Rows from block 11, named by matrix and row number. Rows with one number belong to one channel. Each number is 128 + 32 x the weight over its row's rms, rounded and kept within 0 to 255. All counts start at 0. Numbers have three digits each. After the name is the row's rms in percent of the matrix's.
# convs0: first 3x3 conv (model.blocks.11.convs.0.weight, 144x144x3x3), inputs 104-111, a 3x3 kernel for each
# convs1: second 3x3 conv (model.blocks.11.convs.1.weight, 144x144x3x3, transposed), outputs 104-111, a 3x3 kernel for each
convs0.55 098:109178131108052134097150095104135138140071128129129119154142158124156174150163091085142157163136147083076120117139186139096107158124111112147062143120097178147117148123134092079154107140124097132132156155129123123058
convs1.55 101:131216115116115124142149109160145125125100131082156134134159112109166107145074118127130145157124158198154106122126126121092090182168071172079096122115183136109153145122151126136186111089121126154110086133123144212107
convs0.56 101:150063144126140124145133150142122122118122130128171152058105134096155072109138129235099169100100110160107118103157162155093116128125118188142191080089125104107175155085147076124120092118169131123121143200174118079169
convs1.56 101:122138119176144131090076153127137144107108118120064110067138115136098059068106062136118198115145119150150134155144146179135104102133124117099097160141029140166140132154093107133161123097107132195122159126146146096116
convs0.57 098:126072178145115152083099104134171156080086069158133128137125177083130123150181080076118095090133113098163136111135167128113169098113069122084107106080113132136094100144094127138138122119161139173134101101124112144136
convs1.57 099:097119078083098125112121140091143127075178149124035161131128103131049125103181104113095131105166157149163107128148112109110156099164135149081161173097117128183122168112106135154136137112159151133132085118109086177101
convs0.58 099:128105212171110133141101131116127112149098090157172138131141175127176080202114116107161086181136096121100113099097081142105178104145144095122097151094154119131172138126168142126078154079169082127139141083164148147070
convs1.58 100:147083132157180144126127109117187105075131143075181105146123161143146145161153131123145123128159169124087126131154130157156226144112133107058122133169113184201123160113130148174141129192088098157144127141138154132132
convs0.59 100:162116120140151120084177194131091156126140118104137129137113097161159131103130127117112155158125068100183135103118114138132070162104172119109119122182151117162103089126137136135156144064150104118121138147139077102174
convs1.59 099:060089066105092108118090106144084105093081193112129132183147039153083124173156179146151137120138088100137216128052131076095076125132140140129113089156117115138139101155135143146116096153145106077081038098145101103106
convs0.60 103:183131099111127092186117106172168088159114191132161142134114170065220120236132149140129099147162165086147130092111088098144141125107136104079141150085119137180115108087110098210024084119097115130117175142095119148134
convs1.60 100:117103162110120153163114138141122137139124165145113103162104114173111070141116126126105083147143148150125090103133121042082159129092167091192123149156112132025225126076103128162133122125140161152134177128153113158141
convs0.61 103:127143128184166191126092169146079127147097126123196128129166069128124121139133152052155141198142147125128119095152196124105147114117149124146148111138131120074098098112115077064091169071132134128150117114180101107099
convs1.61 101:070131111077179155105121157185093100130173150036151179104139118128120166110166080143159141117134097125104109119097114146116167130185086089139114084116115136177168121164101155119116132136195108147100151156130111099116
convs0.62 100:150085185150095116162175156137137127127131114089111105079096123130115163130117082154109136191136133201146133120178213132140096131130131193103135129090129130141085111126079136111140132153145160134106086123097109126116
convs1.62 098:131101152142070077090162083091127124110184142128213081051159089115098095126107068178151104146146127166147191119078163127100137119093087114154118134076178037133142179154128129073169133174188134119098083104140109109194
convs0.63 105:152121191113091110093152066088207080180155081081109096093120178143145192103108083137109141133180131125155118068139065135121081164114151113174118133090141136167165071085118100168109152116114115153131073116128104112120
convs1.63 103:102106138084165137150113147206095045153119162201158184137100113108063137112126164128109117126170120094103107185134115125129190049129127131099119097111128087176057103167168130108128170140096123106123082129142065091107
convs0.64 100:078187175075138147122158030121092103142106114144183131041119159138141128092146121103149136144140099130113154138088157150122097087117112093107137087135098127131165134080129135156163144170125115099152078116194155131109
convs1.64 100:126097113162138111094115103196112173129152085139165126148110114098126133152183118127149139125156137098131143169138114165165113150162179088163110169140100106106141065099120114094103112136151125085123233191114123143142
convs0.65 103:165133127162108098090181093106071043123132163126122111110064129059189131114115139090111079119116093156146083064085255119126100104149104102103110123133160134115121121124089102110172115091182070113123132125147084190110
convs1.65 100:139112152095144083104148135122111110114201154087079061051091151101115124101072129120118156151141144109188123100112107088060116044097084148134123127122150082140139172164105123121128155153118033120106127172140087113132
convs0.66 099:128095171104152174094080081122110131140140080153079089127121132155137134131111113147156112165109141141090125152122156094110084127110138125124162089121103130139130137130153124086155087092119120128121216129120123125112
convs1.66 102:157159146061102136114162139094159103171094111115169137150066111125159129108129118117144058154123096132136066082159142127140167148101117141094126129155123113162085108093165105099146155117095102109136137141120130201096
convs0.67 100:131154155190087156084085130142062130134129094129105080091128113117122150208125203127114122101201215083140180155108139112134112138082148182135111119082176058126133160176107189141124146118126113119184083071118126082086
convs1.67 099:124134106147143125115118126110115078174088116164131129098159172167101140107068138176079142076142089187157209098135102199053199117105139135133195114162101125154134099070157097123144146109102083175098114130063076109128
convs0.68 102:171112130074179113203128131102148166151155131156180100085153104072156112216110127155134113110176153180144137118083040146103106134073088109127156082096111092108140177135166132146169175129123146130136106081060106107077
convs1.68 100:138166154127118128136094105137165092121082146169177095104116173113145104099166170109124164092130093110159190116092134126087089163119074105156136078056131118159106141162115091155139100122151124161134051105122052125113
convs0.69 099:122156128119108074113116114123119095126116076134160108079138114114133121073146135116149179099103145144147128137071158068076108157115141126137116132173126104106127154159131128078144174138087136159128111124131146090106
convs1.69 101:169194108114154147118144133121103188117143116067107166108136133097112161095146151083138127177144100096075166099156111049140144047168123094142142124089175113197131158126129097131180096102160091108104073089117093155142
convs0.70 094:129179168090124102125115066136075126152136113099095158048090130118100101103124145127094144131074143107170147092145138088112153154139116104073058101087117101086102100137136116064114155133142134144154150123084172125098
convs1.70 090:167136129152125170097150106069188084168142105118157140122095176134189162130146136146128103164215140167154136157128157168156116187113122211160126104174111127114157128211126147156107096145177119173137126168191100103136
convs0.71 099:125174113128137138039070063128161136123142132115129101100194165145110154145154121094087109138145109216171077213166072088120170127144110094141131107072184163139184179134097118125146109095117143109114043175127143199147
convs1.71 099:089119007084105125108094091147099144120186142120117148139127146176140167106169106111143128097150175110138111122125169089190138087110147133157138121156177110143052128042125105110097115154132057181112091118109173146102
convs0.72 102:184112175150130146164139159150075081180066136157137107126137145173143123124142136099179102146091097125162118151130094137118119122211127154161134092114061153080127133111115142090098099155101148160113165119136153133092
convs1.72 097:072140093138167116092104158113123082158115127116166135130131034136135093151171033139124148132087132109078132091134113186121106102125137148102111155103102149105145169123149125151116157139144131105123181095096157065108
convs0.73 103:113128084099122139186103142078141156146069121089167101136132125137142126089129140119077121121144166098148190139073125080100135140112161089183119126112120104097126128119151163155082104146094145127111097147130128112147
convs1.73 102:089112100095051116173116146100151143134101121108143108192148116113125144127173120092099137158147088139117205138173152130140131113133134109170152087169096142135137200067123138162159092146137101057145140116094094115179
convs0.74 102:124134138142070099085187142127117093121160124120087076107069152213135139129124119144168125216134129108111100095109109188101139121094133106140190152189104133162111137118169058152074150172075152119133156113149189081147
convs1.74 103:115129090099086126103092082125105121106176196134114127161114106112142045135139109120135152114129138145112132131074111098113138079193128071157120153148082145131108148052172074169127184096122172139134090132115093101134
convs0.75 100:153165125104127151115114133120085171088209118135104117092158132135089065095130118112089139143137115102135147151095177158053151126166108130112176105131147093157225113165118148117105119157168136139173116082096124105132
convs1.75 101:070074131117107124106121141197142121151109074168147091138076112101153130111074135144117124147151160153139158114111168125095113049146140079163092123161082185124136076078093086192156142152147081092134102142123085157175
convs0.76 102:162114115115118190044162139110086121135132096116106123091119158156174177133114132094110103089162108154141148114186116121138084134079162153125135081142144113111181110139143119117123123112127132118107133131151134090170
convs1.76 095:124125121139129055098126114203209126201108089179100106119122105121179097095191127130109138130143083140152199142119147132158150143209179163117097188129076114123168098137092166104128158120157113159135136160128136107114
convs0.77 100:144126133139162130138154054137135126098168053126112148102102151162127117140136116184053151164135182131133135126136120080134124163093147127094179129130144127059109110092148128109105111104116125135123113145116128042125
convs1.77 099:171178117132134125120107132172135111092157101191068096185135160112079156124137133117186125080091091100122190109157142134148068129150159105136107142160181139073106129146164130117111145145135093132112072066080089144132
convs0.78 101:102148151141176124117062155124142118186122151127179119175090097151092110113086151107103116097171080116132112160084125069213079135084131150122109170087166045154120166132141119112138126112152139147128101069159094068124
convs1.78 102:093145112084101166084166130089120139191091131135165057111138105115104114145092133167163151151140151160084138140091114158100116177173105113175082096141169159169091139173096083113190076181156138091095143131122137109108
convs0.79 099:077136154136147182155090064063096077109172120113083105097080088113114158115153129138147105132114107063143071117068098081128109123124161124069111092115187109100166061157124119125143126157147154133150109118099101149104
convs1.79 096:095150101178169184141145180107156135135170087221162159127133165148114141149097100142147143130154109104085078117171104166112145147083114130140083118118153141149128110152095189190099127132082084151112229133167113090106
convs0.80 102:148141102114140150144064164076098149150144162110122099086131115116165139101115115094186144117095151081114100181106120135172140136118130100132116114089122143124143131143110134133175087160101112119143166113133165094104
convs1.80 102:122155129128144095133100099116167158137130116130128155119111094180116144135112096120087068115137102139074065110133161137087081153119115151100169153133170138145091184083131116150152117162162113146131158159177137155138
convs0.81 099:106143156153103105119085200112086055136075084173115172101109132100073107135084111110124114074162107194138073112077124161112166109115045131100134118120117136163146141080157132148121114144149135130130092148149102145116
convs1.81 099:128156126105161192146138091167203204150171112111136083106071103059096090123135192080103199158068010118135097121121130107161085137120124136068133082143121116158105120107052139134111203188140149114150148093162172107143
convs0.82 104:143168120098114112127114150102172095103018083128132110122064157135150214099076056089115097064094189149175100090124174084135060141136131133147112136146098145060143165131119118163144128140150125111129151106084111089142
convs1.82 102:113085107128148149172143148141131110096101149177130108084144161178154151140081164112164174113126159125123116080129131083181147100120090145140118134133092134139168125154119079116149072092096098110134042122169071115097
convs0.83 096:172162088127122176114190105152144136096139158137160113112129123114116169149131092081087071107192210169100116055100129105103135149110127164203119128133094106103135118164160124104152132187166104101126126136139162091101
convs1.83 097:127119120143078094145111104174051188155068127132109140108139091230135119145164112099113153149109162110160158123093107161166180114078080196097128084150146085132192141110132136151072116105143159196177192122136100103153
convs0.84 103:122138181097122122128042091143164143137103079112111174108073162093119103137045097084158147144120187110138153169092115085106125146145160115054153108092145154144189114131133148091134124121145134089144191138118110064091
convs1.84 100:144167121139156102144139145179131153066096057147152131086073094096121169115117081122125133125131191097164144137127106126117156132148125120173107100076121096092079077161126155188081146166116165091123076105117130067106
convs0.85 101:121146162050174089099136085102117158109021223104141117102141143171145108135105113069140118160150164160152171117161085148178094121156128108125191174183137107106131155073134111109158141080160154128159074079168141139156
convs1.85 103:098109096122079106112155168081067129143146088160169197118076063130146068173145144096148141125130072108106213163087099140155120171136170128147084190067153131114085138106130139136137121061123147189107072095141173115126
convs0.86 100:174118119123147058128192132110088125120036161136123126138110149170149145123156092134131164117161097110005122128081181119197169116185105090111106111162164101112122063094140148113182135121172146132123118085138120116119
convs1.86 098:210134066121128146112125123084145184084124160086149147103118095125106198163206110067085142149147109123179125116090112112172089062111125126183096153214150164096119154142153086116139142147160137094092115101092116130163
convs0.87 101:119119099118114128126152081182176137177115103148161148110093116116133120207112126124121127118147085179204189112058061152127105117088132161096094144110088137125110104112148083131117085060117115112112150139104103141177
convs1.87 098:111145142140167087096156121093139143146125115107130093185187124147175159108120127150174141080071095131159115108118146137108139092153141137090123097127124178049112103134170165102151089095140113165112115211103085107120
convs0.88 102:154147085091124088154144117102147108136144120080167128066145139089116138132105136064151144082130135113129110109098163093118111107118128106161105149137099092094116113090148118139139087106127132141139093156121114132141
convs1.88 105:153208117105082140103141110137067100078150121131137157098140104097157097135098149123115134163074087125162178132112054121127146143176130101131115120151094140094161129054140157158152100121148135134154089103155130081124
convs0.89 105:120132144073171136152123111147116146089097117122140125132106061069072130182096155119148138139147140123103126069173112140195137134150087177129118113141107108120156105176120087106122129137114130116098100201132122109124
convs1.89 106:118158150108117154160096120129126180110105118147131151155096134086149082115072184107100068134112093119194186135125134137090123131127160143092147192165117109126106073134188122147156143075080136097078143096135148089114
convs0.90 100:160167136099074071120176141121220109128081130118193139137207115138112133120176130100078137158146142059079144128104109175113140173131145095204095156106032147108183098149165160127122112133123166127135154126168138162108
convs1.90 100:136183129130152110096131143111138212121117048191142092063105147195145104133140118103119074140131180090132077105136082106131141169162096212175101124147082046179132117100104149112111117128099136168152113095126169151189
convs0.91 100:135193142165104093130152164133112105060068087123128141116071148145136128188121078063108209124106150094129159121068159085097139140087126110118129116104120142096119107176115160103104118224165111112131120090092146179131
convs1.91 100:156135123124109134109141118089107146085192084113038161135105104084090181130122143136107129126088085094089143107120099164154140156040147154159095171165124153148189118081154143095128151141092194135147103067118102100125
convs0.92 100:108135134074155140168074142119095178190120142161157146100062135111108127167119155208120111049185120128149133101154093098087125136102104054160128110075134101038111115170081094131118110093191103124141161079149105203091
convs1.92 100:127111096173089113127131131116198111114118150187113145139148062137136071109157160118138113141164115120088123151127124151223149126155118089113080083140133155131171083107134115139140110121165133084114094076077133139166
convs0.93 097:158147139092136142074133111115163071126090119165083149061087189070136149100108169117106130118127107147134182145080109136129156117084110114074070084074090113082150103093165146115103110072167191147129123091190124098065
convs1.93 097:098145115156076109067146157111195168126101088089144159140140089102170172127162142169150119095157164162146088085147092112178158103156047229145069119133165151095128077174109136212160129153147114099139151133087118113120
convs0.94 098:177096119103186126133064135125063094152143122103134142093157169072123099093157140116122143127165139127093115194069104108110179127152113123096090104138150128093170162153174060179157127140179156165131176176133098093137
convs1.94 100:142118129143088163147135154183156151141076111113152133145121129148117129136101145145146115094132139091133182120085086149123094128037211187119118073097137086146099103109124176102084095084169130089127130171148126114111
convs0.95 100:091095105120110194163104166084091137130078117090139109203102113118148156039139122158149102125152143071130113132128113136129082057100162154099165176081126137119152130174085093098182144099126131132150127117145116085090
convs1.95 094:156104140110148115092145135135096085166158067135092091110088130135083156155103082124117093147092196137161097149123142110106083164166160159183104128098064067127179175138126160087080088125224174119112122160140184152119
convs0.96 100:160124110110153149154101165157090141118093129166109186120141093098128175134089102137150089135119051142120174107108135119124101097165067131141156121083118112130187194145128154120140136106136122106148128076077165101122
convs1.96 103:117108105131114137193128133167121174120075167111127118142138105145112128161101160156127098101121101155159086154167159149086103160118084173138105143120105143185141100150204086099179035081120116142160150099124165120142
convs0.97 100:153137166163108093155159138129092153171111053121125180097124149189137126215146145086146149139171137059152127144150141140055119178125154143116154086116110112125110112123142146200113075116144147125159095077098099102181
convs1.97 104:156097091083093120131123125095110119092118146150083141121124142108157182154110170162084119143159158137140151128138142173090191092103191147069108151181125080194218104123126144104111116136176134084122132162140102139146
convs0.98 098:136192181062073128171132135160071115112123016130163155081109130095102078105132090142109094140087099148116123156085175082155153145089122131113130081122122091115085108125139134170133099089204136106144114160137144152156
convs1.98 096:145189118111160158079138172139155126070114195155116078123114185057157129096129101078126067159161180129109152157093111128168137110140152155089113122184136137154165132127132139149156126155128147134098149188149082126110
convs0.99 097:106114121110124152067142186141085153094113141122107139146103151032145076110145120166132159109109138166083101106083120098181183087207153134140110111151051161072119130124076171101153166093178131108141119132126157103067
convs1.99 102:183148185156119160119114168103161143110134148151133162157075129124129066169157126133101163123159140095102089149119086173150130115110163171120139117094137098094139088133125114153170144108092095141152106116059074082163
convs0.100 097:138134089159094106131128119130057111113172119110169145106111163116112133098121085132170122153136098116130158135130081152090054122149151143120107130154074094179204123118130120108127129178101128134140114201163135125113
convs1.100 097:138119153139078127132122097120089179155129134114143117109108156132190123133121163131159125166102048106116092162102151134064140121124221200134113130151145078069168140124091168092158059101221056130137180156132138108164
convs0.101 100:117112133121140197154083115110101120124145169139158131120137132144178135110163105083140126191146158085078111092129082122104098161135060151040154132105152131105138147145130072112137138145180103134113110167136163149118
convs1.101 100:147206137064095042075129076107088110116135111145178161123128140146157113172184128167138104155146112139110059139118100094118172175159093135110115099142176073174136124113150156164204142142127147149160088080093134123101
convs0.102 100:136118131129202123042104080138131123173189167126138114094136153141145119165177119123096152140079113141201143128146105183150121146120112095132089161083125149152112122057137162110123138128119104124114171170194130111115
convs1.102 101:140163148155120131120186093162129142129083065116121136131144096128092187071086077136146141082087071106141131127116117080125104117132087089167175180115120119139090089139147091110131040152174091155121132128134108133097
convs0.103 100:099117124115191137136086114117084028106109142178175130132152174105095120195123154125063152151118180205143155097120108166128139141168169136136146125078146097080099093139156142149115143076111101148146146092187128163144
convs1.103 099:154179145146122100135097151086099115157158156146117088107121103151175147126118128119115144138116112131177122122118092162131154155107081119108168122156144128155090116117137131224165073167163081181094150173147132127100
convs0.104 100:148133123129077113121175187094129158139165128099129149124111128107158129133098108060137086110225133136072157144090158119172043096154133184115129115057159122153126136120130112125094171086084119108087160091165156079132
convs1.104 100:130117153140139125118094078133118121142179097093161130085109068117177111097070196112118126141128117121197133096138092159116134121191125105149149116133139095146107148131103099141154139166131051100180115073144087139138
convs0.105 094:136104066129158083094082088092188112118096152096123075126089111155122066081094099054163146144156167162113157175138097061109084171132097114083082120117156150130144094065201153137138138142129131131112156017120108152153
convs1.105 097:104114129127099125126157124132133114101093131100153142132094145127143131157108124137149115122119118133094072143134146154158124145088114102118167090072093084070108074120098080156125117133178124102116096125110150099098
convs0.106 103:140103163110150111156116082102097128125130152134153116152182121082129090148123113102130076065092154133152135037166144187104130163156121123157112091083098138098135162130138134091155155132154120148133114131172099102142
convs1.106 101:138144146099140137112168139122120144109163202092147193153130121116091111166093097106110118110067131126145103128098137149106114104128142099178094133165127075164157110110119142134149163179113136159174140104136142128123
convs0.107 101:129177164143128113059156122151162129140098108113118141105131085104145147123073143156152120081128149132081081152086083161105088139122122153120174083125203134142158098139103117190181147095136115132153110095114153126215
convs1.107 099:146117126130114136104097143141118139179087060085132144138041106096148145135133092113111115170113175148080159138157154130133149153193128125067090159115108093081145092127070146111126100084140114100096130094084144084117
convs0.108 098:071170085139122083157143133108143061124135145137183151068131057201110078094139124143153189169109097126146155187149200139148133168145074111130141096089112116113082164156184151095170150122141132120117176190141085132180
convs1.108 097:162165129132114103090119134156099165136133122094099144114121133132100122092104085152104107145165168097122164121149139096171106065123194114110152115152073094126122084140143109158121108136160142124173113204076100110091
convs0.109 102:136131121144109134094169143174082097153159099164153148070088127106143116101166122108137104120157157136118155138150048145132173113138141094064030172149148090088139129115131127120087123122117122113148117083126186105114
convs1.109 102:121106088128159148146122140086145150170097097119090090100110146097094121131115102154134133128193126101177143153135167141095117132075188184110124099128115062090146116117154121183116118111123106096119160082096112103150
convs0.110 099:124133174144152090133113139091101124101125145121158119136073091097149112099103173112128135105122172180085136125099161120079154088130084127137101148095132089103114130092107116179167135162084083160104097150153122105104
convs1.110 102:110134119119099076133108094119125131105087117180126164127063179153103163130167074142142121117118168125182051119154136047113145220183147166135112126155111148111106126097121152169094128088142139117122104099154126082103
convs0.111 097:130130165089154132150119211128095122125090109170085070085139118127129094062099120100133138131151166124100067109151134107113131139111142136135139161177165152153106118142136140178136126143171113117088116131091105181103
convs1.111 094:188155151141126158102087134113152113145140130120126107063134150126119198086171189116143092149108130170145166094185159113147150180121144162165137139178142182094070083108180086120156095136185166103136145110086134119128
convs0.112 103:109152165078105149073119195170053088137135150136122163086096130006128182111148182099073080176189147137096082063153105101126165172130126118126155159175109125130102170108087162159140150099105128141165097189226135137126
convs1.112 104:148155179117136079133079152141109176188151105153123146138119091183132040096105126111143119124139133106109107117097186172083154090154091056124151179110118189154084177151109163105140099105085111170144090117082109117119
convs0.113 101:143134137095148175171061121132195167104147166084137112105139135125143144132114114190137155125079107162161141128165070109087153117112122159103114124104241148077154133164152112096122085118096155157161098094038122191231
convs1.113 099:159096111104132119140134150158124074160130117133084112109121125142103084178057162095061134142111149120157080111108105136122091133120140143126078146066141142119117116145153118109064206111146080132096134096091067153121
convs0.114 101:108145184095090124128142152137104064172065116161087117118148130141149105120096128090152084182072134130142090114147198138072115145118065154154168041064135110097116086128112135111114150111160163123124095120132128087135
convs1.114 095:131103177122131108066133137131147148070126171060123157141141140191121116178127157112142137194199145115063128126168164125114127068048090152074193132167150111144101099141114113098130160100139179147122141100086166101093
convs0.115 098:153118131166132148065102118101130213103120156092084118096097119144197158083158112089068122164103142113052139100121109114139118151150158137134149117108142088122057118146106146107139140109136119116170141151051161153139
convs1.115 098:130124125103087048123114122083111160064136186091140173103140068142128044158117140125162173144125094121145131098126124136114123186179149196035128134110138081134185165124120117082124095132135101199150083108138125128141
convs0.116 101:141133145166106098140158115117139145165072131158134106137108154091048160101169174140151103174145109133117132169105085070170183124115194168111165156115108181109123164193136134135096125065115113117101160142209119162123
convs1.116 103:166103134127105098118090151060162142131197106161123088166177157157173141147139183106143128148152117056080086064130169121131098170117116148122077144217162093140085153086202162174188160113062137066130144185118134172166
convs0.117 097:180067118156160119067139156141150162077144110145106133121107123092186130136092103093138126143121140171136167091053058084095082125128166202185156117088087141098091130124131124120106092099125168113171096130151112199106
convs1.117 095:169111121144075086066077089125092143185168118088154194161111068131198133152054112080103091148121170137057077133114152135089105146067038166131159129140090113166157099160137188138125094113166167151146126086114078097150
convs0.118 098:102130171058129086125139137140061152103131132134140155048129103080105124183107091114085076117118135103083116099183092107153149102117137108112154140143141070071113111153143093171135122137092106165112134118170156165063
convs1.118 098:081148150107072109116098146178115116147150074105120125161125076119104066142118166173104130161149096113097089147117058127078165123156092134134087147146122116127130202078102124079093144185131120091117158090127096143098
convs0.119 100:123104173114088156117157089168140157155124114109180154077154121126070117131112138105058118151092122129127158203130136123161067116124177092098104154107145117154100164144146125146108095100168116160151117143121194186226
convs1.119 097:103057089136085175143109094149129093094140079060114102199151098047099177123102112149181158082103141205204191167114145078123176154118144147095152120077118077130123093183124167116131119104189137148117131096123127149143
convs0.120 097:191083157070171154111082144135181113136174175135130111116125124086132211138081113097067140208178171116143100120104144116057143161109102144196055064119117135106157121143142103143103141108119122130110152131133120115107
convs1.120 100:147111090082105131169124123155130089161103138107091144151154139145155164115149145113083087110113179122093125168141112065165158125092148146111100172135145147088184160124094157120137109053145117120109132097076109159075
convs0.121 102:150117125124075087202094135176140146114115144128127086168139108183132111141103127139127137093108136146103196121111035123156114136178173118119108109086127117093129121187143132120117164138098081085131112075183132143118
convs1.121 102:097115140120132111134122121096114110144131131084134197086125156131097178125189114128143107122156100119095129097123141115127131101169100107202090100155227082093191100141139075070097136102095123113133145118131116127131
convs0.122 105:132093146118086158110201075088122158169151105107098155145095125134114139070113127147125143103144118129137104097152116093120146102080115106100117096085101102185065158107162194111092169120143163098156122117128144097179
convs1.122 103:111119098146107138142118154135123142137100070097097105146157076085138155160139080132105106122096136167123134109083148127122100129121087097180107081177147133140095122146150138091149141085140082173097217140136165110082
convs0.123 099:136172163074145118137140191146207137092149099094066092097225130090147133160075100113043086051056088175145083083086051085153095101141127124136152166078166086121173102143139133140066117110150141124128141127123151161120
convs1.123 101:149186153111138091101092120109087019108082100135149155107124089122062084144152141145106091108120098129135059154118115112105180129127162164169100138106118079190128136113172178135139113133141158126137166166170150085144
convs0.124 104:146117126180117133157137148142104138109138103136140151033146143163130118121126131129138140099092164105052122125152122131125139124099134123132139048170100078099122144103151139143125131111144142135121120125139159120095
convs1.124 099:152146180134122143090103122171117088102166176104158150135126092116110129087131134121092156077055106117170172136156123148161225144149176067144127181192128155217144113166105115128147133061103072175184154113096122138136
convs0.125 100:144118126060097133213166167094104139169090141153110132155119156152146181096093123110128163105138123125127061144130180151142106116101039168145123080135109097105121122145059121120113158083102128140111158087152060086122
convs1.125 100:164151145145113072121132167129168117113138115096144150104148128152134109133166161088131154133180136082056151092134158113112122111132146154091152148119152129139104133117139109119171113111136145118154095072147148141111
convs0.126 099:129150124142151125019163172152136121119060131162089090173083140166130125092088097125108081107126161179168072123038104127094158156133068179110129122098102124135123123097070172158137156118168113131132102091168140126072
convs1.126 104:169154178102060157076078139130105073163115111161153109121103065135151139137105147109145119113104094122119160130131133166115138143150119098101118118116138204165077112079147105124142101096142163161094108124124055140115
convs0.127 098:134116162145054141082135125128133150129138179125106075081118135101063192138102149162095124131117167119147100141096139118087138131142088150093092127116075076116097092116149161134187159147138126127120137144156140122100
convs1.127 103:095140174110111101118118113103167100186092082143099108151159030151181103119121164136132121097161129141144176111144145146154111120119137141174153157144151101126053118103146134130065118153126124103185130050105155119128
convs0.128 099:129108133170167169109037058097112168072143176176114102170096150096128109105162150129096138097126117116124077140076050107191179166090139087119152092113116150153126113145203153092110102115074094102141181147138113172181
convs1.128 100:126181174172169160112134134104120211139100047101163124147114085124137145111129114154136121099112140104085177160075119075084148071106097115174124091131142118129095154110156151176204133104111148143085146108160093106128
convs0.129 100:128129115122093113106120077138125128110132133116150104067137149135068085158153147137104131087121162144078070109159161215053131101150108166056074123144113084124097128121146119099141108131168132129104119131127174127192
convs1.129 098:100203113132174106082138151121139252146121167164147110144121174112135116124123110067109077153112166109088217075169086127097117112175077181054083139153101098104128088085155142154099113123075120106143138163127147080152
convs0.130 101:136148125149118133077151137123142162104172092120082157137051091094170177125100130129109127149077133118128170057113137129095155106114179119080094186065110082091070133175134168166133145101151130158119136131140085148172
convs1.130 096:144159143132151092112115134156143111116161166110125132105134095150150122134139168145174171131109150205110173163158138176146099191124122108077107096122087147105131101157179135089128096078122149164139140100101145171156
convs0.131 095:127159111070070157096145133132144154103089105129135126099076102109106128125104073096141097142134128127117172137108119105118159150128102107168139123140083137097144088112097193113167169120147111146170116118170203167155
convs1.131 095:169129124096109092106134109140062101137181104144180102062112155167126162148130125065097136111083079134159186154101095156108148114129105140192125050156152061151108132173103079118120087077128107167173159152103171110135
convs0.132 102:077101220062131089091138143124154131092137185112108128166094101096129142109132127227129149040109142139167142126129145108108134105068125151142157129102132125120164140163085149120167175126136117097129192135089143046103
convs1.132 101:064170177126107136093135122112159115145124127173006019183123131194118063133153150124149157139136067110071125138124134139100124090154204144125147111142099096130100149143171091120136068130150149129105155173115136099058
convs0.133 100:084147094185165176150169169123141094087139172103173138117167159061118125084154092122135099163155099092145181131149096115169161154151116112099147131099110120077113105105107172107131126152146153117122081182139141186123
convs1.133 100:139042089103124151084088110124142143133160088136129129131153098075096146141128174143168076152122139169124195143143083109161169108150143137122159125089126103164188121162174155091090088106153099127108125115104088149143
convs0.134 104:098151115107121143131178123052110141186161119128142151122118154065164155071130099061094122127079075111048102120113140115110145137098131086153061122175091109144103146116157142088107142083148108105178186186118144114111
convs1.134 104:158129183134128153168106143117148151078165142085102074167161092124074127146123112100130120121091125143056014139090198097154100116157157141148104097131104145172099089184117091131042094109173120117076153144172069086144
convs0.135 103:123108150124139122139072103153092121130135144164052069106080112121084143109140108118100180118104117148160104103174118134111071094122181124153135124102082087148066137118133095124140098158107176149157126169116123033091
convs1.135 102:140132120100142145116145163125127129082166092131141119081181140130116111162088153089123112141099091121092186069061108121104094139124090199114095107086190137121119137179108131117149126143223102086112147165128103132120
convs0.136 100:171139104000067099134189133160083098146143097131184109064159124132043101112120065080128085109088141116059105120068117167130185115102132152121122111124100113115122130169139133101120141090127150135084080108153153153138
convs1.136 106:152130167112071036138020098136125086135077088053138081093083142116107027102176169165105134165167128093047099119155132115156155100095106127160107072107182143108138074130092116091118128158225097116098149155126146107120
convs0.137 100:124201117118057050076149123093137145116178135088153140104137169127136127134156089128111119177145108122105120073159087194096124108103191130074178143107137177108152147094153140165089144148091123130134112191204122100058
convs1.137 102:158089168046057105064082129173146168077066101081095193202078158168145166174107136135116110145111124146173144137119128133155119134135047083152143091140132126111128126153159102129117100159138138077134152162146158089145
convs0.138 102:119132113170189080080115131118103122100090127168094125109127103092085119094124131057153098167089120161118139166066060129093144157155146137150186093133141109160103106142159095109134100124114160136165094113183114138161
convs1.138 103:184134132095155192153149162150099128133137126145143098133185104132111087117160069112207161124104089124154120109107090140146105111125112138112120110148145146077155122123131089173164135088128184149177107122101113137132
convs0.139 099:137143144117146138135167103097152142086114159171133104165052157085109141091117141131152133130078155126122128092185091192101121141135150087096148143127158107140123157165162075063125097141091123146115109133155150054104
convs1.139 100:134099163154187120122097091146062088106174087140129073121128133106143078108130032152133101151116135122079015131089144174108121139117149132169100157138083111157145133198108115064116117126096074107142176121111126112087
convs0.140 103:106100154157104111092166141155145133129099132116106122181090138097160090139186144112141126119146108099088114073120120113178091132155117135129187104124087086134158101108152093124035199112124149156133174162129183087127
convs1.140 103:122151094113122064140176093096168114075181119134150105177165099144154118166119157113095129152132100103153136176146095127139089122154062099131105122072119186191110098074092139108125136115159119054067145156195143197099
convs0.141 099:133136130152158109145145136094069116107108077131141114165108123112169220094053108231109093102111055117101123140076076189091115096130105105111144175094101166073147166155149113105117056137186113133104144145153120140126
convs1.141 101:155140178096112111130131130161130125106089079079090147164125107082054152180148170086080139120096102172152202122139090148085161109153153078193109121063146117167134148099239110095072099137120089110114120139130084171118
convs0.142 100:153098118125142127102085119129084095110082151073110133133100158155119098106109171160114128001146138161095123151089114136156114127123119132113129144106063099182150149088154138152125118148097125122106166127087087106133
convs1.142 100:137086111141132089071124105095068128123062161137131114163107118146125163152133108147139119047093099161147121088128134152139145136120148109151125103154130166105097120093118124110108161113114093029124085158140099111090
convs0.143 102:097135158135193136135146149113138145133088098131122171093160124106157089122170105180109136132111152147114113157111099145123151129050111156100086109106089119138149130102110136113097090144139158119143117125100143168153
convs1.143 099:181128127103139099121133115155161201165129145087121114142139087099098130097074134076126117104172138161102086144101118146134149132172180200041110111108120115208164095060103098158144098144128131149130182140139066140120